Rows from block 2 of a small image classifier, named by matrix and row number. Each number is 500 + 25 x the weight over its row's rms, rounded and kept within 0 to 999. All counts start at 0. Numbers have three digits each. After the name is the row's rms in percent of the matrix's.
After each channel's rows are labels from the 100 images, of 14848, where the channel reaches its highest value: "peak on" is the class under the peak; "colour at peak" is the nearest of a few named colours to the mean colour under the peak. Only what is clearly more common there than usual is listed. The data: rendered scenes of toy objects such as cars, trees, mugs and chairs.
# conv: pointwise conv (model.blocks.2.conv.weight, 192x96x1x1), inputs 0-95

conv.185 094:486529525487479503482463499522552517499517473470471480509484481481522510505489500497511472490527574544499521489516477496507449491483465489488518541479534484478507476478502492507458456489489544468513524474492490499520482511498490492515463478488532496475529558480524517495505490460470566532
peak on: tree
colour at peak: brown

conv.10 093:490474514529458500522507490514498505508492515520485474497468486514505451500529512511482473516524468482507524508479494516464466556505491504483472484507511515548549490490519460520527423514460522480518488468483461510475502536482494502529432498501465554477500500519501515503473482509491549515
peak on: mushroom
colour at peak: grey

conv.121 088:496504498419527541514500468522498470521521481529482502434531496463490476478509505464492533491532465493496518498531515469494489513542501527472480505569456493535460519502510472507500515497510472513514471475517525515488507519499506467510491495476512504492513517465480469465500514554464511502
peak on: tree
colour at peak: black

conv.191 103:506486468483525497504484541489488512490531472462490502541522518489484491503523493510463493493528500499480496554497501465500483488561537518501497466479480493488498484556446553505435465501455496462506518519507438545490496499523506461499464487470492482519478522496486471497512511508483471487
peak on: pine
colour at peak: green

conv.5 108:467492504467505510508487513496464523474543490480500437481549503494548480529511495480513532502493487457500502496442503459516531496476516464481470514550496487524488534550504531493517483503474505500531482474528484513483548452488501534500476475486512500468507530515458506495477469514478522468
peak on: snowman
colour at peak: brown

conv.11 096:522473478506482514508498515578485504465506483511491495485507507521490490480558515502532498473507480549457490482481484534500538522506565462489475455486499488481487482503503545502529513490529488478560450507541480468510533480513481539532523487485495498531515498481496526517495515488505530525
peak on: ice cream
colour at peak: brown

conv.53 101:493463531484524494487516453515504557515461468529484479478492482470486494494489479522485513507553468549530491515449489533527510523510531454519486476509486486498439491467470464526500482522549478493494504498481495511499510522483507525499540478493495516492488522521477506486469501458518528440
peak on: tree; mushroom
colour at peak: brown

conv.46 092:531590500475511537501489506505514532535524464498498522481504523474529499516484553473500522482512507484537504516552543498491464466515537531473498495511501506466503492474488471530487492516498503506468511534470465483488477540476514500455496476498494494483535523530517517483469502530458528528
peak on: mug
colour at peak: brown

conv.129 121:536514515469499511521501528488558505531487509489468495493513515469506515493507509483485520534551469479507510509532487475478472501488513493521500497507516468452506500457504455500533530518482501482472441547502455493529536507559513490478465490490508454479538480527483510456470469464513506487
peak on: truck
colour at peak: brown

conv.48 105:516489509522504448509528470526478482506524496512503503476547525500470523485542500459465512536470482516462502473510450539488470529481502502502501563529522518545502517493478493528497516487543433495493508478510550482520490458512532544516502528479503495496549515499483488502493515482507473489
peak on: mug
colour at peak: black

conv.150 092:543521497520498466463477496480507454486490505480482480475498494500485467502546521492488504442503454482525523478514501538489449493475501513524491511490467508498449506493472535493511488479496460474517537476542585497523517515576522476494519489480512509477493509489476491507529502497499515483
peak on: mug
colour at peak: black

conv.108 101:506519518502495498456476464543501533487476500497454490477486479464510443488489509510478497494520513530543485539540515536497512541492520464507487486497526479514481507473452448473474474496505458493524497484462494527500523482523541466533496526523469528507469471531528517488449490505515471504
peak on: mushroom
colour at peak: grey

conv.98 102:499541493515463510522491533503464503506509494517499515488504492486564482485562488496502517399496538510546501503511512503491469523457484482499531530480531498483496498481498484492499494491492522478503471509477497492550516506500477512532513494553512479556527537494511493532513487504520543461
peak on: barrel
colour at peak: black

conv.86 099:454518529518529500483513510491495530493493472463520472507491488449539524485522537514490509507480508486463478502477488535536546483535511511466485517504525526510531481491495503510504468524493505556513506555470459471479486508493501503483555439460503462472499492466497462509509488482475518458
peak on: bottle
colour at peak: brown

conv.42 096:485513517513512482460523526492496536507486512510462486528501538526496512514559497490500500479497534514482516511512502540483460529465500468510482505521459498522478434510533486551505502527524494505526503511503516492540521512466500509495494459572520521525521505459512465547471496551493472497
peak on: barrel; mug
colour at peak: black

conv.63 102:526493462508536448516460519512541490487526510526490491514538463481453477504502476508504512463499499503505476545560449483489500444489495487476510516528512481479507518486464514519545503524468468499503485492508490500543459456475483478509527513489468492491537501481524473497475485496560510498
peak on: barrel
colour at peak: brown

conv.71 105:473517485525486481474521489482496507486496479462488493546514486484533494475544506502495507531526478524447503554532433500490481489487499525463498511504553489474499477528490509483483469531497496497589463499527452500467487459482512488495493527495493495495477474503476449480490503510491481487
peak on: candle
colour at peak: brown

conv.117 097:489488503494482487509506524468516533473491490529479499495485498488496486491549516536433467446515516467488548464510487553497464534519520517546486536467491473505455505519489495486515477518547485488532474536533512523510432517492501466523476474493497486499508474482508539486529492505505512486
peak on: trophy
colour at peak: black

conv.36 099:494554519497489445507523449515476524516467464524474461529520476528549484504523507519485452458525547479496531502489511506512463465489545504500496490487487464536441535503499487500489457497491507490535488474504501533487489518500495479482474496500510516442539516483528496506500509527484499525
peak on: candle
colour at peak: brown

conv.14 097:480479507491488504531486455528524512512520539499514537432497516493489484527504468508521498453522458498536504520493455476530516532490518531521504483463501523527507478513530467500486499504543519527463469487525503548510484507465492493520480476520518507438482526557473529488508456507498506514
peak on: tree
colour at peak: brown

conv.18 092:472469476481472533525497483546515485533499491488476516497531484442503459479517494481511477508553525504497517486489466513576480533491511505509482542535501483504502497518522465495507451477519515439502502509514505519518452502505554509536474497517478522501533511486519533485514498516534496538
peak on: ice cream; tree
colour at peak: brown

conv.54 102:508509504546462525514453483507502460500507513444486526523514518504503528480520519512491503493497529514471493489496463487505473509510556491474512528514514469510524502528490441522474525542490480520501518502548495511446488511452541526514492497487483493502483542506470516520490563527500472553
peak on: pine; tree
colour at peak: green